A small class-conditioned image flow-matching model, trained from scratch.
Model: 1.65M parameters, widths [48, 96, 96].
Rows from block 3, named by matrix and row number. Rows with one number belong to one channel. Each number is 200 + 40 x the weight over its row's rms, rounded and kept within 0 to 999. All counts start at 0. After the name is the row's rms in percent of the matrix's.
# convs0: first 3x3 conv (model.mid.1.convs.0.weight, 96x96x3x3), inputs 10-19, a 3x3 kernel for each
# convs1: second 3x3 conv (model.mid.1.convs.1.weight, 96x96x3x3, transposed), outputs 10-19, a 3x3 kernel for each
convs0.29,083,213,152,136,234,208,214,142,248,136,165,181,169,182,165,143,174,101,177,223,242,162,200,166,207,194,172,200,189,181,233,169,110,156,182,228,161,137,207,95,240,191,291,158,252,173,210,217,222,218,244,163,235,204,197,128,193,196,267,291,139,156,214,193,121,165,180,199,203,189,182,169,150,198,180,214,166,157,172,174,225,179,193,197,155,184,215,229,196,223,222
convs0.30,106,146,190,225,198,114,158,199,188,156,164,239,211,200,210,261,153,150,199,245,235,230,236,224,240,253,214,217,152,160,137,200,175,173,194,184,199,132,198,181,223,225,217,196,235,206,180,210,220,218,207,205,208,213,180,170,172,178,214,204,200,181,146,200,159,212,152,160,244,220,155,173,169,170,199,206,239,233,286,205,227,236,198,213,165,160,152,236,237,200,211
convs0.31,092,245,124,210,180,221,167,186,282,161,171,89,218,206,143,283,273,221,293,189,219,189,189,166,201,184,219,232,154,174,197,260,185,240,198,207,207,139,222,136,152,252,151,156,245,118,233,209,199,222,201,169,182,147,134,219,248,235,214,232,154,215,198,109,192,226,247,139,150,212,153,156,141,205,119,227,221,190,183,188,255,200,216,164,218,194,197,158,142,150,224
convs0.32,088,218,205,227,235,237,299,230,209,281,178,186,211,245,155,171,158,239,270,209,196,255,216,217,207,145,203,218,206,190,237,170,161,224,143,273,42,225,146,212,210,185,163,265,176,223,223,220,214,210,173,209,165,178,154,219,192,231,168,198,290,228,195,215,134,214,222,174,207,156,200,282,254,225,235,277,122,194,186,178,255,225,175,239,159,179,253,210,179,268,162
convs0.33,094,178,194,179,218,174,238,214,198,202,196,173,225,215,165,197,181,165,231,111,215,188,111,173,271,153,199,176,182,199,156,214,181,171,251,184,211,145,201,193,164,177,274,165,195,198,172,197,212,362,232,170,172,186,204,202,204,185,175,199,265,225,228,199,173,222,198,163,171,199,154,224,188,197,215,193,225,246,203,263,221,181,165,173,156,173,212,222,173,196,199
convs0.34,080,178,164,194,235,180,279,187,256,171,194,133,243,194,181,153,163,179,246,216,268,216,242,146,230,230,220,209,134,220,226,239,127,248,253,244,193,187,194,197,235,178,271,98,207,202,187,183,184,227,181,273,183,209,205,255,181,282,196,183,217,246,174,252,156,151,253,216,94,215,213,226,221,240,279,131,234,196,153,156,285,180,229,190,175,173,185,188,221,196,201
convs0.35,092,310,202,241,314,263,147,227,208,210,202,204,267,266,157,269,165,204,159,251,181,254,180,237,232,212,270,217,189,173,173,182,168,102,204,226,170,254,157,201,109,209,282,165,246,190,203,140,149,192,221,184,159,258,208,164,151,251,198,173,247,97,158,207,164,129,205,180,170,215,173,161,155,166,251,222,147,161,215,226,178,262,195,198,173,256,110,170,172,156,195
convs0.36,122,203,178,187,255,165,192,215,196,121,119,196,122,261,216,251,171,202,257,226,155,193,184,226,212,162,221,192,278,185,275,166,186,155,195,163,215,214,172,217,280,292,229,273,280,244,165,151,205,189,243,203,181,253,241,259,229,226,172,179,223,151,238,244,184,180,149,216,181,219,198,200,197,225,226,235,270,241,212,232,136,184,237,271,222,227,151,220,195,176,196
convs0.37,099,272,181,216,236,250,167,177,186,220,196,236,189,182,214,206,296,191,241,252,250,192,194,125,194,222,201,208,175,194,217,219,199,198,218,192,177,171,175,203,159,148,173,221,202,167,194,172,201,215,196,196,192,204,204,191,203,198,256,267,223,194,199,58,175,230,233,196,248,229,284,208,184,160,133,180,183,182,135,187,193,198,249,165,176,209,201,209,179,218,173
convs0.38,090,176,240,236,190,227,207,228,186,233,232,271,236,161,182,161,220,255,252,189,240,156,183,251,165,82,119,163,176,286,163,212,194,177,155,224,210,228,185,133,205,184,224,239,163,205,169,164,133,237,198,219,162,154,196,163,295,229,240,240,229,134,250,156,207,149,187,208,186,135,179,211,201,244,257,243,190,200,219,124,222,247,202,166,151,231,212,219,180,181,204
convs0.39,101,169,219,241,212,145,238,221,219,238,137,220,157,198,216,222,184,189,150,152,234,189,180,155,163,220,179,181,189,238,179,242,201,184,233,219,228,237,195,230,195,223,218,284,156,222,194,177,198,184,223,155,167,202,174,176,130,197,213,228,235,217,292,144,212,204,192,129,219,188,152,191,196,225,198,112,117,231,178,216,136,151,185,155,177,207,205,144,183,140,194
convs0.40,117,176,186,196,191,266,160,269,240,181,156,211,137,123,321,220,183,140,123,217,221,208,189,281,167,177,154,202,185,203,183,129,233,172,186,214,183,224,144,215,273,103,231,252,169,255,201,204,194,158,191,128,211,162,234,329,243,213,289,186,198,139,212,273,352,249,263,391,369,247,367,330,262,164,208,208,178,265,193,197,197,241,222,218,193,212,210,213,164,230,237
convs0.41,116,209,212,218,225,104,161,139,202,160,142,191,160,162,221,263,203,134,113,185,164,224,177,227,238,202,178,182,242,223,186,242,184,187,216,196,245,225,222,198,209,165,119,195,180,185,202,228,163,208,213,235,198,227,183,283,138,193,147,212,212,186,208,183,218,173,268,247,278,202,268,158,117,257,233,228,178,175,199,197,176,177,180,160,183,220,195,215,183,202,164
convs0.42,124,228,215,211,190,196,119,181,205,177,187,192,226,145,316,244,112,193,138,157,227,185,151,174,210,218,172,178,268,279,200,232,201,193,189,209,186,178,195,184,215,225,171,202,190,233,149,240,192,236,238,268,164,236,191,142,221,232,233,266,236,246,216,200,205,235,246,266,188,132,221,167,188,231,137,200,99,145,178,285,195,244,164,167,175,216,220,192,157,216,201
convs0.43,090,231,220,204,245,245,145,261,166,216,214,262,248,193,205,260,221,215,230,110,146,181,218,208,212,160,267,182,212,166,189,181,231,250,206,258,123,245,238,148,213,227,192,259,258,281,229,280,255,219,265,187,152,176,207,144,221,207,125,239,223,192,251,135,231,220,170,211,175,279,202,156,242,263,243,172,202,217,206,211,164,121,203,179,213,190,153,161,206,145,212
convs0.44,096,183,226,151,229,220,194,284,171,241,208,253,240,274,279,153,254,252,161,136,187,215,185,245,211,168,146,181,201,208,247,189,132,215,215,195,170,199,207,160,225,190,231,176,180,207,155,192,183,261,154,255,117,211,204,235,175,207,164,238,159,201,269,208,128,228,239,172,207,262,239,209,132,254,258,189,163,209,203,205,143,187,195,260,201,228,124,222,187,218,153
convs0.45,099,224,184,155,155,182,182,189,191,223,170,116,152,179,185,246,181,242,237,179,205,335,232,151,198,190,198,218,198,257,154,203,185,204,193,232,168,142,208,135,218,209,139,210,218,169,177,180,142,186,221,188,196,156,151,208,132,189,138,141,228,160,211,109,90,247,171,111,194,242,128,112,200,279,182,200,143,146,149,236,177,179,166,181,220,210,200,222,205,151,180
convs0.46,092,168,140,181,233,233,140,194,176,210,156,275,256,167,172,211,228,180,223,132,173,184,251,219,254,152,168,201,213,230,228,198,212,107,222,242,207,160,182,127,210,208,230,267,178,215,233,172,189,164,241,143,131,211,157,188,165,163,287,160,214,107,163,192,156,174,148,188,250,177,196,248,211,164,181,183,172,171,246,180,195,164,172,244,150,174,214,234,250,214,148
convs1.29,091,274,206,253,240,255,181,228,154,169,253,167,217,212,239,139,177,155,233,181,220,169,229,172,199,198,176,181,266,196,149,182,268,180,157,226,207,200,178,205,166,141,179,183,246,211,173,168,238,206,207,80,196,122,188,186,191,203,199,185,194,235,214,244,161,240,183,219,203,250,141,174,183,136,145,259,277,176,308,222,201,200,233,160,176,188,135,202,212,206,220
convs1.30,074,151,149,219,236,231,201,198,231,180,212,154,245,193,204,190,197,184,151,195,242,205,195,227,213,206,252,178,188,175,229,251,227,225,255,184,268,230,192,207,127,233,148,268,141,211,290,173,172,226,204,206,180,262,236,205,194,190,206,176,192,137,167,241,236,175,191,218,100,203,164,236,153,139,160,218,169,207,199,201,212,228,197,246,301,157,245,260,195,197,253
convs1.31,115,213,218,158,236,167,193,206,180,176,201,175,246,180,228,220,161,176,198,195,252,233,199,195,223,163,215,272,259,218,209,183,253,142,202,178,178,204,191,147,197,104,200,173,173,188,252,222,148,204,309,228,215,247,153,178,195,233,186,248,202,203,195,239,172,173,194,223,220,185,243,144,213,249,248,231,90,220,199,177,205,194,168,175,180,168,239,189,202,195,169
convs1.32,086,230,218,199,170,197,232,181,241,179,154,160,208,236,192,220,115,205,153,154,163,171,129,142,212,254,160,214,294,151,184,205,239,199,178,198,191,203,262,195,188,182,215,152,198,235,226,113,255,121,220,180,192,213,200,195,164,170,110,219,193,221,218,235,218,242,203,279,161,223,176,239,230,182,155,162,253,218,269,162,175,149,207,185,165,199,124,222,250,154,214
convs1.33,105,205,217,232,117,224,183,190,213,176,161,191,191,196,186,233,165,197,189,185,209,172,124,222,122,181,196,236,173,229,201,213,222,170,213,210,232,167,237,162,157,198,230,159,207,192,256,195,207,220,190,99,170,183,200,222,167,184,74,209,263,205,219,216,219,217,170,212,176,164,199,190,190,231,218,260,254,190,233,229,207,223,208,228,238,123,182,237,218,233,207
convs1.34,078,264,231,246,225,220,202,232,208,174,217,165,183,238,209,180,144,219,187,137,163,129,112,196,180,148,152,85,208,199,196,179,236,185,211,200,187,206,238,182,226,225,156,185,228,221,184,166,267,135,229,146,193,205,205,188,196,176,215,178,247,166,281,133,185,194,165,196,167,195,140,142,167,165,204,161,174,236,81,210,144,125,230,159,188,229,243,171,222,199,177
convs1.35,095,120,258,187,235,204,183,190,203,193,248,188,191,198,196,199,167,243,198,178,163,144,181,240,233,153,169,178,138,218,184,304,211,228,230,206,232,191,132,203,227,170,244,220,215,226,148,126,193,197,220,129,278,205,122,131,131,251,173,209,124,163,248,151,219,227,190,201,194,238,171,208,179,185,185,198,172,314,178,247,242,173,306,248,176,205,289,209,209,220,211
convs1.36,091,182,153,156,233,145,150,210,185,180,283,206,226,194,222,236,186,193,190,127,138,173,196,186,245,193,199,213,168,191,252,177,203,220,179,176,248,132,162,196,115,98,208,149,181,222,184,223,169,155,230,174,167,274,201,145,169,147,206,182,244,186,221,215,157,226,206,192,169,172,180,192,212,233,273,201,208,151,145,188,208,174,231,201,139,171,128,193,162,230,148
convs1.37,105,237,192,185,179,187,220,150,172,188,260,181,198,179,184,268,224,169,179,187,201,156,176,215,247,204,119,185,230,274,217,154,148,212,138,231,206,158,95,189,202,193,208,203,131,233,207,249,206,251,178,204,194,192,136,237,228,203,226,205,181,186,166,249,206,214,188,201,119,213,221,190,202,178,195,182,228,182,186,240,215,143,162,231,226,283,309,232,291,225,251
convs1.38,083,207,204,227,210,206,216,178,172,190,228,136,229,189,177,244,168,189,214,285,367,324,229,125,198,218,194,211,190,176,223,191,222,192,211,202,214,196,228,232,242,161,163,174,226,215,173,296,228,212,204,235,230,226,199,208,151,160,170,241,204,201,184,241,203,185,225,183,151,263,162,273,215,195,227,284,201,201,202,183,217,162,169,172,204,190,229,193,245,206,221
convs1.39,085,157,183,176,222,259,208,165,178,222,132,189,186,186,154,210,202,130,217,201,252,241,249,223,247,217,210,264,171,218,135,226,200,152,160,133,202,134,205,156,198,202,230,118,173,181,209,271,174,228,276,260,205,270,194,199,219,180,227,201,199,231,191,216,201,153,211,199,154,205,164,194,168,180,209,172,227,203,226,306,216,216,233,227,243,142,249,230,196,257,177
convs1.40,120,208,212,177,142,232,269,129,178,212,261,174,228,249,161,165,231,179,226,197,175,216,261,191,191,245,215,223,217,167,173,237,108,187,234,201,196,142,288,167,234,250,217,221,254,122,234,273,218,284,123,148,237,107,163,225,224,177,219,186,141,215,206,188,186,186,127,160,169,141,218,204,159,152,200,207,272,149,131,229,208,168,160,204,219,181,227,232,215,146,182
convs1.41,117,210,207,192,153,238,217,225,188,204,241,206,188,198,197,264,163,147,207,189,179,176,177,138,165,181,281,198,186,235,201,190,202,243,174,183,243,262,222,256,218,209,259,99,178,141,163,202,270,166,194,233,135,182,225,197,197,167,212,196,128,238,209,227,231,217,174,182,215,170,250,224,242,170,176,210,204,188,223,177,182,77,188,195,174,226,222,189,217,229,222
convs1.42,117,173,184,255,248,227,185,257,182,161,202,234,217,233,184,217,214,180,218,231,238,231,230,227,191,202,221,232,264,272,284,235,201,255,170,236,129,184,229,198,252,198,189,273,185,181,212,170,249,185,245,262,188,186,196,189,163,175,259,214,171,230,192,222,263,222,201,210,196,168,183,187,166,216,237,236,193,139,270,112,149,198,170,186,189,205,167,159,241,193,210
convs1.43,083,181,203,185,198,151,198,174,146,184,201,248,244,193,149,238,260,210,223,204,168,332,222,194,209,192,264,271,160,104,223,75,180,183,171,285,152,199,205,204,164,222,160,238,95,155,206,220,239,202,167,238,199,124,240,220,219,208,206,198,184,163,208,172,175,213,136,199,249,202,250,167,207,151,213,213,252,231,185,204,141,206,216,191,211,246,240,221,193,266,183
convs1.44,090,169,233,212,206,141,166,244,147,175,231,204,181,221,161,224,241,182,210,274,201,278,210,142,193,278,229,316,129,224,199,211,219,225,205,153,158,201,207,205,189,195,192,178,171,242,198,199,243,218,237,171,235,284,260,166,187,192,198,184,266,268,140,180,195,167,169,195,226,192,178,236,211,197,258,108,153,189,208,156,199,154,248,213,256,211,228,168,196,217,211
convs1.45,097,195,213,106,186,251,130,180,192,148,173,182,163,215,198,189,277,230,216,229,255,170,300,224,213,195,266,245,192,177,190,162,202,184,219,117,209,249,218,111,242,248,197,203,216,229,273,195,213,235,193,175,269,227,186,247,218,219,241,196,217,202,212,206,204,169,144,217,201,191,221,123,180,217,213,186,277,180,266,249,159,192,268,289,244,169,218,192,135,281,225
convs1.46,076,181,180,200,211,162,172,228,243,202,186,238,131,171,208,169,186,226,241,217,253,261,179,241,113,261,253,288,164,170,245,228,176,211,172,175,204,198,214,222,125,205,196,270,134,181,253,185,254,241,205,177,207,259,268,121,225,173,183,224,207,203,252,207,187,112,129,180,150,171,177,244,232,247,194,226,191,278,154,222,228,195,250,209,230,209,213,157,219,158,207